{"dataset": "drawn small creatures on textured ground", "activation": "gelu_tanh", "loss": "cross_entropy", "optimizer": "soap", "beta2": 0.95, "lr_schedule": "cosine"}
Rows from block 5 of a small image classifier, named by matrix and row number. Rows with one number belong to one neuron. Each number is 128 + 24 x the weight over its row's rms, rounded and kept within 0 to 255. All counts start at 0.
After each neuron's rows are labels from the 100 images, of 14848, where the neuron reaches its highest value: "strongest on" is what is common among them. Only what is clearly more common there than usual is listed. The data: drawn small creatures on textured ground.
# fc1: MLP up (model.blocks.5.mlp.fc1.weight, 1024x256), inputs 0-63
# fc2: MLP down (model.blocks.5.mlp.fc2.weight, 256x1024, transposed), outputs 0-63

fc1.545 [105 122 137 137 101 152 112 132 152 152 122 136 118 104 138 126  83 121 176 187 117 127 120 170  97  94 129 164 121 116 166  97 110 109  96 111 110 176 104 164 137  93 109 117 104 151 147 109 164 127 148 120 133 113 116 123 148 126 102 135 137 160 101 100]
fc2.545 [151 104 175 141  94 111 140  87 140 113 143 156 119 135 117 129 102 120  99 148 155 140  85 135 111 124 154 107 123 121 110 136 132 105 142  99 104 130  74 108 130 144 150 149 117 159 143 105 159 102 124  98 119 105  87 150 123 136 116 145 103 153 200 136]
strongest on: black; butterfly; scaly

fc1.666 [143 154 180  56 112 108 126 175  95 152 141 139 135 147 103  95 100 152  96 108  97 132 144 129 146 145  97 132 174 133 118 147 128 147 109 133 145 142 113 119 140 108  65  85 111 111 120 145 103 136 153 157  93 127 124 150 105 122 106 162 118 155 130  99]
fc2.666 [118 146 135 148 112 140 134 116 152 106  83 129 113 138 143  75 109 128 151  83 103 145 109 129 133 119 111 118  99 150 136 105 113 116 107 110 138  96 122 104 167 161 177 118 121 135 103 146 157 149 130  98 131 159 143 146 144 130 181 106 109 167 105 105]
strongest on: jellyfish; black

fc1.428 [109 171 129 125 104 109 145 105 163 127 149 122 153 150 117 131 126 120 110 114 114 140 149  67 115 134 153 133 125 141 149 145 156 140 135 124  97 121 146 131 156 176 150 145 145 103 114 119 113 137 118 145 125 128 148 128 129 130 158 148 137 134 192 130]
fc2.428 [152 121 195 144 137 118 119 141  92  98 110 146 100  72 116 102 127 151 114 121 146 136 144 148 138 135  99 117 111 137 145 126 163 131 138 163 127  96 130 131 125 155 130  88 120 154 159  97 137 103 109 108 139 108 108 120 180 106 155 116 118 138 119 152]
strongest on: plain; snail; teal

fc1.469 [158 120 132 134 156 118  88 136 118 108 117  95 149 111 104 146 144 172 113 105 117 164  89 135 166 133  90 134  97 129 129 108 137 145 128 111 113 127 108 142 149 100 114 121 176 115 147 122 125  93  97 136 168 109 149 158 141 101 118  79 142 169 104 144]
fc2.469 [126 138 127 142 157 135  99 133  84 151 164  99 122 166 136 108 169 130 130 136 146 162 111  99 102 132 167 134 130 126 169 154 150 148 107 132 162 152 144 106 156 119 125 133 152 120 135 130 120 157 122 100 155 146 155 101 145 141 141 141 170 166 134 111]
strongest on: scaly; beetle; snake

fc1.548 [ 88 139 161 123 129 162 151 133 148 118 136 126 107 128 119 134 110 207 139  99 127 139 145 166 177 116 110 137 120 158 113 157 133 138 128 136 140 104 116 103 114 117  96  63 111 116 116 150 154 124 109 123 145 163 142 143 145 133 117 141 128 149 142 156]
fc2.548 [141 140 146 108 133 128 110 113 156 129 114 157 162 147 124 129 120 113 137 134  71  78 137  78 103 107 160 114 170 176 179 119 112 162 112 128 132 123 101 169 126  85 153 125 100 138 136  90 161 119 125  72 126 114 157 126 123 135 147 123 134 128 113 116]
strongest on: caterpillar

fc1.709 [143 149 108 137 103 151 147 160 123 128 135 154  77 122 134 107  97 136 119 108  99 163 108 100  85 133  89 114 113 122 143 143  93 123 109 134 143 148 109 127 140  97  91 110 112  89 132 115 101  93 161 129 118 109 131 163 142 161 128 135 135 112 137 124]
fc2.709 [141 138 111 122 150 134 123 136 117 132 185 121 137 140 150 132 117 156 146 147  72 108 130 123 111 122 141 118 149 146 114 181 121 117 134 149 154 109 124 146 184 135 127 105  94 140  65 108 128 146 147 104 138 117  90 142 140 134 167 112  96 147 140  95]
strongest on: jellyfish

fc1.183 [ 93 119 123 159 146 152 123  87 102  88 109 121 128 115 151 126 186  98 147  81  93  62 145 132 157 130  86  89 136 113 119 125  74 163 109 106 129 112  98 132 130 127 121 122 131 120 173  95 143 131 110 129  98 152 108 128 145 116  74 115 125 116 109 134]
fc2.183 [146  97 161  51 107 126 118 155 117  93 128 150 125 142 111 109 168 101  92  78 104 165 134 130 100 114 126 124 168 138 122 154 136 165 173 119 130 125 109 147  85 133 195 148 115 145 131 139 122  74 102 155 126 134 140 102 116 133 149 136  97 143 128 128]
strongest on: small; spider

fc1.128 [128 133 155 110 105 100 135 134 125 149 115 137 110 105 145 114 163 167  99 155 122 142 147  92 129 160 104 104 120 146 148  99 135 124  87 130 150 123 107 103 150 131 170  99 109 112 134 129 124 131 138 113 124  98 166 133 102  92 132 159 181 178  90 108]
fc2.128 [ 74  69 147 143 123 144  96 143 156  91 103 122 127 138 171 157 114 125  77 163 142 125 121 111 129 155 136 129 128 127 112 145 129 143 126 145 147 116  92 117 151 154 140 139  85 127 105 162 111 130 170 115 116 132 122 117 119 151 150 110  66 125 119 127]
strongest on: dragonfly

fc1.53 [159 148 148 162 149 126 130 110 131 120 120 110 167 134  69 166 146 133 156 145 166 122 107 163  89 101 124  89 132 170 103  97 120 174  99 115 127 152 182  95 195 163 126 142 100 100 161 118 126 125 130  95 186 146 148 127 126 149 146 155 133 108 116 172]
fc2.53 [141 123 114 165 117 131 141 135 141 148 143 155  92 150 137  88 165 101 127 132 114 149 129 111 161 139 125 124 107 123 152 105 118 168  96 136 162 137 142 117 103 129 170  90 128 136 139 127 142  88  91  83 150 118 182  92 118 173 112 151 137 165 126 102]
strongest on: scaly; jellyfish; pink

fc1.717 [ 89 149 117 123 152 139 143 172 117 103 101 124 153  99 186 133 127 153 131 109 110 137 165 111 114 110 147 110 139 118  78 164 137 131  94 108 156 106 128 115 141 132 143 116 108 133 123 154 152 142 194 127 168 118 137 134 119 139 103 151 145 124 183 123]
fc2.717 [155  95 144 111 149 121  81  94 148  96 111 107 142 162 130 104 123 124 115 157 117 145 140 172  84 156 110 156 157 143 149 133 139 182 145 122 160 156 110 171 104 123 136 109 159 105 137 152  77 104 129 133 121 132 123 113 120 105 101 149 159 142 104 131]
strongest on: black; plain; beetle

fc1.412 [102 123 111 105 153 130 170 114 110 106 124 104 129 134 137 106 126 127  82 147 133 131 124 126 123 149  98 119 100 109  46 124 132 166 122  85 138 128 138  75 153 157 118 151 114 126 145 125 123 105 151  98  92 150 133 125 131 140 152  97 144 137 162 139]
fc2.412 [175 154 133 125 105 152 151 129 103 135 137 124 133 135 132 114 149 158  96 135 120 113  78 113 134 131 133 143 125 124 112 137 146 118 137 137 109 121 134 162 127 119 107 131  96 180 113 133 131 102 142 121 133 119 141 118  97 128 129 130  94  78  97 109]
strongest on: black; plain; scaly

fc1.692 [145 156 128 182 140 134 108 124  97 135 116 127  96 153 128 113 108 167 121 159 153 121 160 130 120 145  92 121 114 118 108 108 129 148 115 123  84 146 126 142  85 123 129 167 122 100 157 140 109 106 109  96 172 151 127 122 132 106  85 168 129 168 155 141]
fc2.692 [135 137  89 156 129  92 132 107 138 128 120 145 133  84 115 141 168 124 115 110  87 105 149 149 164 174 109 140 134 155 104 124  98 118 126 121 120 140 144 166 139 110 159 123 110 126 113  80 120  75 144 142  95 152  89 117 161  77 152 122 110 143  87 112]
strongest on: small; plain; beetle

fc1.608 [ 71 158 181 146 103 143 164 162 140 120 148 121 111 134 129 145 107 151 119 133 117 125 128 111 153 125 109 103 119 127 125 140 160 129 128 105 118 113 154 120 111 167 119 120 112 151 135 123 134 144 160 112 137 153 161  74 125 125 118 122 137 141 150 151]
fc2.608 [129 149  74 104 126 102 129 132 148 142 124 117 142  86 117 140 153 112  93 146 144 170 106  92 155 129 161 109 117 117  90 140 146 122 124 118 106 136 170 134 142 144 117 115 123 148 116 113 139 132 158 128 142 154 119 132 179 117  91 133 132 134 103  91]
strongest on: large; crab; pink; colour: white

fc1.110 [166 130 146 145 137 109 141 127 129 160 109 149 115 135 118 119 128 102 118 115 104 128 104 122 126  99 131 100 145 115 152 160 126 153 119 126  94 136 127 128 136 120  84 124  86 146  91  92 116 126 120 111 108  98  97 138 143 116 150 169  90 116 114 139]
fc2.110 [136 148  98 142  74 127 107 139 165 135 133 141  74 135 121 137 129 108 138 118  70 115 113  99  94 134 158 145 110 149 136 117 140 112 131 120 129 141 117 109 139 184 189 122 135 134 125 177 123 153 100 160 166 101 101 105 168 138 131  84 118 136  86  83]
strongest on: caterpillar

fc1.507 [134 133 135 102 100 145 152 104 107 111 101 139 106 127 144 125 108 152 105 149 118 169 154 102 124  84 117  95 142 104 149 103  99 100 150 111 140 120 103 170 155 131 133 137 101  63 169 107 149 144 138  93 157 124 124 146 144 120 144 111 150 144 134 177]
fc2.507 [125 149 128  89  99  70 137 131 118 107 116 133  82 106  86 145 129 132 166 126 141 107 127 137  86 125 150 144 108 120 107 144 145  93 138 149 107 121 103 128 116 149 112 153  97 190 150 136 125 156 109 148 119 135  99 138 160  72 133 120 108 124  94 135]
strongest on: spider; large

fc1.16 [149 143 168 112 129 152 150 105 122 146 116 193 137 104 108 100 140 153 134 115  95 145 159  97  99 132 126 113 125 132 105 191 140 151 127 124 128 114 104 135 134 163 184 157 111 158 150 179 153 163 161 138 130 144 152  96 106 187 107 162 113 144 121 141]
fc2.16 [122 134 100 121 126 110 122 121 117 142 199 120  99 128  72 136 114 120 109 143 125 112 161 132 115 169 137 126 125 113 100 144 122 124 106 151 132 117 159 174 104 108 144 112 147 115 150 107  98 126 125  98 103 145 127 110 120  90 116 126 133 171 115 123]
strongest on: plain; starfish; white

fc1.145 [130 113 165  82 162  99 132 147 152 130 162 136 127 146  94  96  95 141 158  92 137 140 133 107  98  93 118 100 131 125 127 131 121 123 148 139 136 177 144  92 155 122 108 131 135 122 114 147 151 132 168 121 135  96 167 154  92 129 155 112 127 137 183 113]
fc2.145 [119 141  76 111  99 102 130 150 138 128 149 145 146 126 167 104 149 153 122 131 115 116 101 131 116  99 102 106 112 117  85 123 105 145 122  79 120 127 145  89 136 125 172 132 122 139 115 152 127 145  93  97 122 131 151 128 132 119 134 103 103 103  93 134]
strongest on: spider; white; butterfly

fc1.13 [126  74 134 110 153 130 150 131 130 111 103  93 139  79 135 137  81 163 157 128 100  67 114 169 123  85 124 123 126 108 124  96 143  62 142 100 121 125 117  97 175 138 135  99 119 155 122 107 121 130 135 143 121 125 129 164 119 116 104  98 119 150 132 160]
fc2.13 [114 146 131 132 102 149 101 115 173 108 106 112  90 127 133 110 161 131 169 129  96 100 127 127 172 135 103 119  76 135 119 124  89 118 134 119 124 163 152 111  99 129 150 149 165 140 122 123 149 154 122  66 139 147 124 163 134 114 104 118 113 114  82 145]
strongest on: fish; yellow

fc1.551 [195 142 124 172 135 105 101 120 175 108 133 145 149 117 106 146 136 132 112 189 111 132 104 119 140 110 112 124 177 139 137 105 135 111  80 113 110 126 149 125 138 150 121 100 151  88 104  93 110 157 100 138 136  91 129 139 169 157 113 193 171 157 113 191]
fc2.551 [159 102 151 111 148 153 107 126 153  93 112 137 112 109 158 126 145 132 141 165 125 122 115 113 108 126 155 132 120 101 172 135 127  90 130 107 114 146  86 110 103  97 171 124 116 100 153 109 115 114 113 131 150 153 145  98 130 102 157  81 119 160 102 107]
strongest on: scaly; turtle

fc1.337 [126 125 153 161 146 121 135 114  79 165 129 137 161 172 123 110 135 107 129 140 135  78 148 143 134 112 134  87 152 145 103 183 128 139 140 132 133 156 144 193 155 149  79 123 131 138 128  90  98 118 145  94 110 112 107 110 153  99 136 136 105 120 125 118]
fc2.337 [158 174 113 117 120 100 133 145 157 141 134 123  77 181 107 128 136 133 117 114 101 112  86 118 118 102 132 170 111 142 158 139 170  75 133 133 101 147 100 100 112 144 145 154 116 129 121 141 124 145 126 171 164 109 123 124 155 152 110 109 133 101 127 112]
strongest on: caterpillar

fc1.624 [139 109 158 118 100 114 156 186 113 168 124 127 119 146 138 157  93 138 139 131 111 150 122 107 147 145 125 117 131 119 148 146 150 147 131 124 196 134 103  94 157  95  94 143 127 108 125 115 168 108 142  93 126 125 127 110 141 122 144 159 148 129 108 131]
fc2.624 [165 107 132 163 140  86 126 116 143  93 125 150 108 108 146 160 131 123 126 169 107  88 127 115  68 117 145 149 106 143 117 124 129 144 125 169  78 135 109 166 114 148 114 108 138 133 106 135 103 157 117 119 113 151  91 155 151 102 127 111 100 132 138 114]
strongest on: jellyfish

fc1.287 [144 100 121  87 129 163 129 163 121 128 150 160 100  85 118 164 132 153 117 139 111 138 145 133 107 164  74  81 117  99 184  99  84 120 159 111 169 144 123 141  72 142 129 163  92 116 131 104 133 146 117  98 147  96 115 128 132 118 143 144 161 154 132 157]
fc2.287 [147 143 101 114 145 155 123 106 156 154 124 128 174 172 150 173 116  93 168 106 122 126 125 171 131 140 170 148 145 147 113 114 128 141 134 138 154 124 116 124 110 139 173 110 107 141 117 113 125 116 107  83 115 112 102 140  83 123  89 130 107  86 101  98]
strongest on: jellyfish; dragonfly; red

fc1.117 [146 116 116 111 159 118 133 123 136  71 144 144 106 105 139 168 107 108 130 134 120 109  71 115 144 126 107 140 135  67 107 104 126 134 173 108  92  98 146 136  72 143 137 118 132 157 127  88 111 101 105 124 184 104 151 138 130 162 125 139 120 175 111 136]
fc2.117 [105 183  94 109  94 134 151  97 130 121 111 101 132 126 146 137 118 117  90 112 129 112 120 143 114 104 107 119 119 122 150 122  72 132 124  89 149 107 151 119 150 129 112 149 141 101 123 144 120 113  65 117 139 133 138 162  86 128 126 171 154 152 111 152]
strongest on: plain; fish

fc1.266 [161 142 122 195 166 135  94  98 152  83  92  84 116 114  97 134 139  92 150 138 135  83 139  97 165 128  92 131 153 117 139  79 105 110 147 103 102  89 134 160 108 128 107 110 138 119 139 110 136 113 126 114 156 140 133 108 160 117 125 149 141 140 115 120]
fc2.266 [126  98 158 114 119  81  95 139 141 129 111 106 146 120 127 109 123 105 138  69 129 136 110 181 134 132 146 126 125 133 170 147 131 104 128 125 107 122 131 141 169 182 154 113 140  92 153 124 148 149 121 132 195 142 123 150 100 107 121 115 168 121  92 120]
strongest on: dragonfly; small

fc1.390 [122 152 130 113 132  99 151 152 127  72 128 132 109 128 145 158 104  84 127 108 146 117 147  91 154 154 128  95 112 143 106 168 143 123 106  97 127 127 153 112 137 146 163 125 139 164 131 137 118 117 109 151 123  96 128 136 132 170 132 141 147 114 137 164]
fc2.390 [132 125 139  94 122 136 134 124 129 121 125 134 152 140 134 142 126 136 167 153 162 121 144 153 108 115 139  97 128 108 124 172 111 141 127 186 153 114 173 125 150 139 120 166 130 132 146 129 105 112 126 100  98 146 140  81 143 133 134 136  84 144 109 154]
strongest on: black

fc1.530 [ 86 158 146 125 127 137 131 121 181  93 102 158 137 110 116 149 163 121 161 132 184 110 128  94 120 103 153 113 116 124 115 125 165 131 116  98  96 157 159 136 143 127 110  89 129 152 138 157 100 125 170  90  97 106  88 127 145 108 128 145 138 146 110 118]
fc2.530 [109 135 121 125 137 152  94 123 134 118 123 138 117 126 143  85 125 141 118 167 110  93 104 102 139 143 103 125 133 157 147 109 167 119 103 107 136 141 148 112 133 109 121 134  99 121 145 103 149 137 134 131 149  82 147 167 104 114  95 122 152 140 121 128]
strongest on: jellyfish; striped; pink

fc1.186 [178 147 122 114 145 114 139 149 129  93 137 112 163 106 113 105 126 157 120 113 134 109 124 123 123 135 139  82 101 139 136 123  91 129 131 145 146 133 151 103 158  82  87 120 113 153 110 162 135 164 103 100  94 111 144 117 110 143 107  93 158 121 144 158]
fc2.186 [106 126 119  91 102 148 158  83 153 141 121 164  74 118 131  84 128 115 100 188 103 126 129 101 131  93 129 125 127  92 135 155 140 149 135 115 102 109 101 124 178 151 132 109 115 154 123  98 145 111 104 151 158 156 114 121 146 121 162 144 101 117 129 159]
strongest on: spider

fc1.618 [134 162 155 115 120 154 152 108  92 119 145 177 136 137 148 124 189 121 131 149  83 116 128 149 137 116 154 130  78 126 145 106 104  94  83 147 124 133 140 132 131  95 118 121 164 152  99  98 120 114  93 150 139 133 148 138 116 121 144 135 111 104  85  98]
fc2.618 [146 186 134 114 145 138 130 112 104 129 100 146 116 144 132  80 135 108 120 103 150 154 136 100 111 155 122 130 163 138 129  99 115 152 140 121 122 126  57 147 126 146 125 125 165 129 166 128 147 154 109 148  77 129 110 112 103 157 125 104 122 134 131 142]
strongest on: small; starfish; brown; creature: snake

fc1.198 [121  99 135 165 133 187 108 133 119 142 132 160 139 145 154 158 147 122 121 137 127 108 169 108 164 157 114 132 147 149 105 125 122 119 138 167 134 122 125 163 102 104 109 131  96 127 105 116 109 116 141 136 156 117 162 127 131 111 141 144 100 119 100 114]
fc2.198 [148 133 158 145 125  67 121 161 155 113 115 158 118 111 106  82 112 105 113  81 157 142  96 103 133 116 104 146 134 108 101 102 137 144 128 134 142 135 126  68 141 153 161 135 145 156 129 109 127  97  91 113  98 109 132 139 123 137 109 154 143 134 124 111]
strongest on: small; spider; jellyfish

fc1.387 [120 153 123 137 120 132 143 158 150 157 147 110 151 150 148 114 138 125  94 107 136 135 158 102 139 148 173 152 147 135 153 101 156 148 159 131  96 131 109 111 160 179 112 138 124 127 129 102 166 147 137 118 150 102 144  61 117 109 133 152 130 116 163 132]
fc2.387 [153 144 180 160 129 157 137 136 128 121  84 137 129  74 108  97 133 126  98 100 128 133 119 139 137 140  76 145 130 130 158 145 142 169 167 143 124 112 112 130 142 158 143 120 125 122 158 150 148  85 120  74  98 121 139 109 160 152 149  97 143 137 131 125]
strongest on: scaly; fish

fc1.691 [142  97 104 119 157 164 130 127 139 129 110 131 132 142 140 100  73 152 128 108 132 141 132 107 129 124  88 116 153 110 102  86 102 125 149  98 170 147 121  98 140 114 132 136  79 120 118 100 152 101 129 107 158  87  96 137 144 140  92 106 113  93 151 133]
fc2.691 [135 124 154  84 124 126 132 107 143 176  71 184 127 117 137 114 154  83 133 123 108 138 121 172 128 122 156 144  94 132 149 107 131 115 142 101  95 131 122 150 122 101 120 139  82 121 152 135 140 111 160 120 153 118 120 112 104 120 149 106 180 122 139 155]
strongest on: large; caterpillar; jellyfish

fc1.247 [141 145 111 107 131 121 132 164 150 105 142 146 127 134 150 177  84 167 114 174 154 106 109 179 111 125 153 122 138 152 140  99 109 143  90 147 116 164  94 136 122 120 128 170 111 120 130 164 202 152 165  99 153 114 143 149 158 101  90 102 137 153 111  99]
fc2.247 [138 146 125 106 122 146 139  66 163  96  92 188 117 104 114 119 120 127 126  79 133 144 146 131 147 168 136  86 148 128  90 147 148 113 138 154 133  93 112 112 113 111 120 139 158 137 129 163  99 119 124 137 109 131 124 145 151 134 172 122 112 117 177 152]
strongest on: black; grey

fc1.240 [160 107 112 163  97 200 109 135 125  97 133 114 112 109  96 136 106 125 137 104  96 152 117 140 101 139 142 117 110  85 130 147 141 138 125  86 178 132 156 130 133 155 121 157 131 152 119  94 151 112 141  59 113 110 153 126  88 152 102 134 172 143 133 101]
fc2.240 [138 173 108 122 145 141 124  88 131 118 140 148 158 159 154 108 128 139 119 131 181 113 131 161 145 142 146 157 170  96 161  91 142 158 141 122 125 117 123  98  99 117 144 100 148 126 148 152 111  97 138  97 131 140 130 112 151 103 122 139 141  94  88 147]
strongest on: dragonfly; jellyfish

fc1.111 [109  78 118 121 147 112 200 120 131 146 126  92 162 120 102 160  80 148 124 163 165  99 133 132  85 154 109  82 140 140 139 106 154 137 102  93 122 135 163  99 115 161 107  96 155 129 168 139 169 161 116 126 152 173 105 184 121 113 120 103  96 133 114 127]
fc2.111 [135  96 127 148 165 190 100 124 111 130 102  93 113 117 162 151 170 131 150 116 138 175  81 104 132 115 132 134 149 155 111 112 140  97 106 112 110 113 139 162 115 153 153 113 147 157 133 117 130 165 143 113  75 162 108 110  92 148 122 124 113 114 169 106]
strongest on: jellyfish; large

fc1.607 [111 115 135 147 104 135 110  95 106 110 128 130 154  94 126 134 140  90  83 143 162 114  92  90  96 120 137 146 102 130 112 143 116  87 119 164 121 132 141 117 178 135 121  97 122 112  77  82 106  90 130  88 111 124 122 117 113  90 123  86 133 155 122  94]
fc2.607 [126 142 153 134 150 161 131 137 127 106 138 109 116 151 129 124  93 106 122 120  84 103 135 153 160 130 138  82  98 139 141 135 124 118 122 148 149 169 121 100 107 140 142 114 130 119 111 132 139 109 144  92  80 144  93 149  91  75 143 152 147 149 150 166]
strongest on: fish; black

fc1.312 [ 94 147 135 163 112 125 111 109 118 108 127 131 100 154 108 104 101  97 131 164 133 151 121 114  94 107  87 113 106 119 139  90 110 104 114  79 127 143 144 120 135  83  89 135 137 121 130 126 126 136 115 127 140 147 184 101  94 105 122 138 137 126 154 133]
fc2.312 [104 129 124 135 144  84 129 146 135 131 131 135 150  95  93 125 152 109 148 121 134 121 158 167 155  91 126 149 121 123 122 129 135 105 123 103 145 130  72 119  82 150 180 141 125 122 138 154 157  99 140 131 144 139  91 176 103 147 107  92 154 146  96 114]
strongest on: snail; fish; spotted

fc1.441 [ 89 136 133 127 143 138 112 119 108 110 109 108 120 148 178  89 120 130 140 142 148 120 138 154 177 123 128  88 155 109 144 120 126 129 136 164 117 101 106 131 144 103 123 142 127 172 127 167 145 130 144 139 160 136  85 128 145 112  87 160 133 127 111 169]
fc2.441 [120 145 186 173 107 172 136 113 106 148 111 127 118  82 143 139 154  87 139 130 113 127 150 130 112 149 126  79 101 143 152 121 104 152 150 141 130 112 137 126 144 163 127 177 131 130 112 139 129 161 106 138 157 114 135  77 111  91 117 137 106 146 152 138]
strongest on: small; white; dragonfly; creature: starfish

fc1.636 [131 110 128 130 160 123 116 155 124 122 143  93 149 134 192 109  83 153 123 170  95  91 128 115 130 121 153 133 104 105  91 132 100 141  98 109 163 105 148 123 131 133 132 134 134 135 117 109 171 139 165 100 127 136 163 125 140 105 132 122 134 172 152 130]
fc2.636 [156 107 109 123 133 125 120 109 141 124 122 135 152 118 145 141  86 166 115 113 120 117 164 147 113 153 116 119 145 165 104  97 155 175 148 130  83 154 168 188 139 120 149 118 152 133 117 174  67 133 141 130 164 128  84 176 106 125 129 151 113 133  97 112]
strongest on: black; plain

fc1.651 [129  80 129 116 128 169 120 128 130 106 125 147 121 104 126 168 137 146 156 104 110  67 119 131 136 120 127 170 138  90 133 124 107 116 114 142 112 123 119 143 142 141 103 112 104 125 133 143  88  94 132 124 134 116 117 149  98 121 120 136 139 114  89 124]
fc2.651 [133 126 131 157 115 153 116 105 113 131 139 151 120 131 153 127 154 143 162 132 205 135 138 137 117  89 143 159 136 136 120 151  86 135  83 125  99 146 128 112 103 144 105 111 196 116 175 105  87 163 179 103 127 122 151 110 134 152 137  99 120 113  89 157]
strongest on: dragonfly; blue

fc1.714 [103 105 157 165  90 127 149 117  47 178 130 133 132  84 108 153 168 146 126 156 136 177 127 133 151 171 136 130 141 113 141 124 148 151 162  94 126 133  94 154 138  96 123 141 118 121 111  89 130 135 132 141 122 136 137 159 129 134 150 141 141 165 133 131]
fc2.714 [114 104 104 127 135 108 138 117 141 106 110 120 129 180  67 126  76 186 171  89 106 167  98 135 132 141 105  91 141 167 173 109 145 114 130 121  70 129 136  86 135 111 162 123  88 156 121 169 120 100 168 141 144 107 153 174 133  97  64 125 101 156 130 115]
strongest on: fish

fc1.252 [132 159 100 114 107 112 116 126 128 111  72 118 162 132 122 116  65 141 137 117 111 114 121 115 125 126 145 108 108  89  99  93 134 133 121 117 134 101 170  99 154 114 121 156 105 137 168  98 156 122  92 137  78 113 120 108 147 139 126  90 118 142 168 104]
fc2.252 [175 124 120 127 173 112 115 173 118 117 130 130 147  97 144  94 165 137 133 145 112 130 154 147 147 122 138 149 140 148 114 120 115 128 154 175 137 118  84 141 170 105  93 124 122 148 157 137 133 110 110 166  90 110 123 144 178 169 133  71 106 151 116 105]
strongest on: small; crab; snake

fc1.638 [122 132 113 109  99  91 162 148 135  98 166 101 104 130 112 107 139 112 128 137  95 133 144 133 103 104 122 126 134 102 138  97 121 145 148 120 159 124 183 103 113 116 116 162 139 138 159 132 117 117 121 128 112  72  99 105 106 117 116 126 136 158 122 146]
fc2.638 [130 119 123 101 155 181 121 147 156 178 104 153 138 106 115 101 186 154  94 132 144 123 125 159 169 101 120  86 163 150 137 149 159 176  85 120 131 161 107 178 116 147  97 117 132 114 111 111 173  97 122 111  96 132 131 109 125 156 122 153 127 109 155 115]
strongest on: snail; dotted; snake

fc1.306 [119 134 124  78  99 149 112  84  92 117 127 112 180 123 131 104 105 114 132 135 124 118 132 117 162 151 160 133 154 132 110 112 120 154 134 162 140 108 184 139  98 130 109 121 122 162 133 122 128 144 124 119 140 169 142  98  92 154 140 117 128 104 142 128]
fc2.306 [151 172  94 108 107 119 132  81  82  88 106 153 122 142 104 115  78 105 128 139 110 112  96 122 153 146 167 101 128 101 161 156 128 112 164 142 125 118 107 122 179 140 103 140 113 120  99 113 106 139 115 147 139  99 105 147 176 147 168 120 110 127 141 124]
strongest on: small; crab; butterfly

fc1.331 [ 95 161 127  96 165 120 133 138 138 133 118 110 130 129 162  98 144 164 146 131 154 157 118 142 176 128 111 110 145 189 133 172 120 206 143 140 141 132 155 147 128 136 112 148 132 107 152 115 113 131 158 147 107 124 136 110 142 137 158 167 145 123 103 132]
fc2.331 [163 105 107 113 134 181 166 113 134 158 115 179 149 125 138  98 119 121 130 132 174  82 144 137 129 136 115 116 137 103 141 102 144 115 141 128 134 164 159 153 118 127 160 134 132 120 136 128 147 107 107  89 123 138 127 110 147 107 129 135 138 155 152 125]
strongest on: beetle

fc1.555 [ 83 147 154 141 135 118 141 136 146 111  93 142 137 118 108 130 100 136  60 170 147 152 158 146 159  46  86 181  92 126 140 118 131  88 153 126 113 144 143 114 151 125 136 117 170 116  92 111 126 111 160 114 110 111 104 103 135 143 130 142 145 149 105 141]
fc2.555 [138 151 115  92 161 157 181 133 100 125 109 137 139 118 152  85 142 148 126 131 127 138  76 133 143 165 110 127 152 107 115  89 168 128 149 109 186 132 141  85 138 154 129 102 116 146 154 165 113 120 117 152 146 121 178 108 130 169 121 127  99 101 113 128]
strongest on: beetle

fc1.193 [183 157 147 102 162 137 106  98 105 110 149 107 174 122 106 155 105 112 149 102  91 104 117 106 152 108  82 164 170 143 158 170 121 133 104 157 110 130  85 112 101 111 126 114 157 104 118 127 110 103 121 151 149 138  89 139 168 136 139 122 148  89 138 114]
fc2.193 [101  93 130  78  80 128 107 117 199 152 119 151 132 128 140 126 143 110 139 139 161 149 143 110 143 143 141 113 141 108  96 132 131  84 134 140 127 110 127 142 155 149 141 125 138 162 100 105 125 133 127 137 143 144 139 119  86 135 168 129 135 103 139 144]
strongest on: plain; small; beetle; creature: crab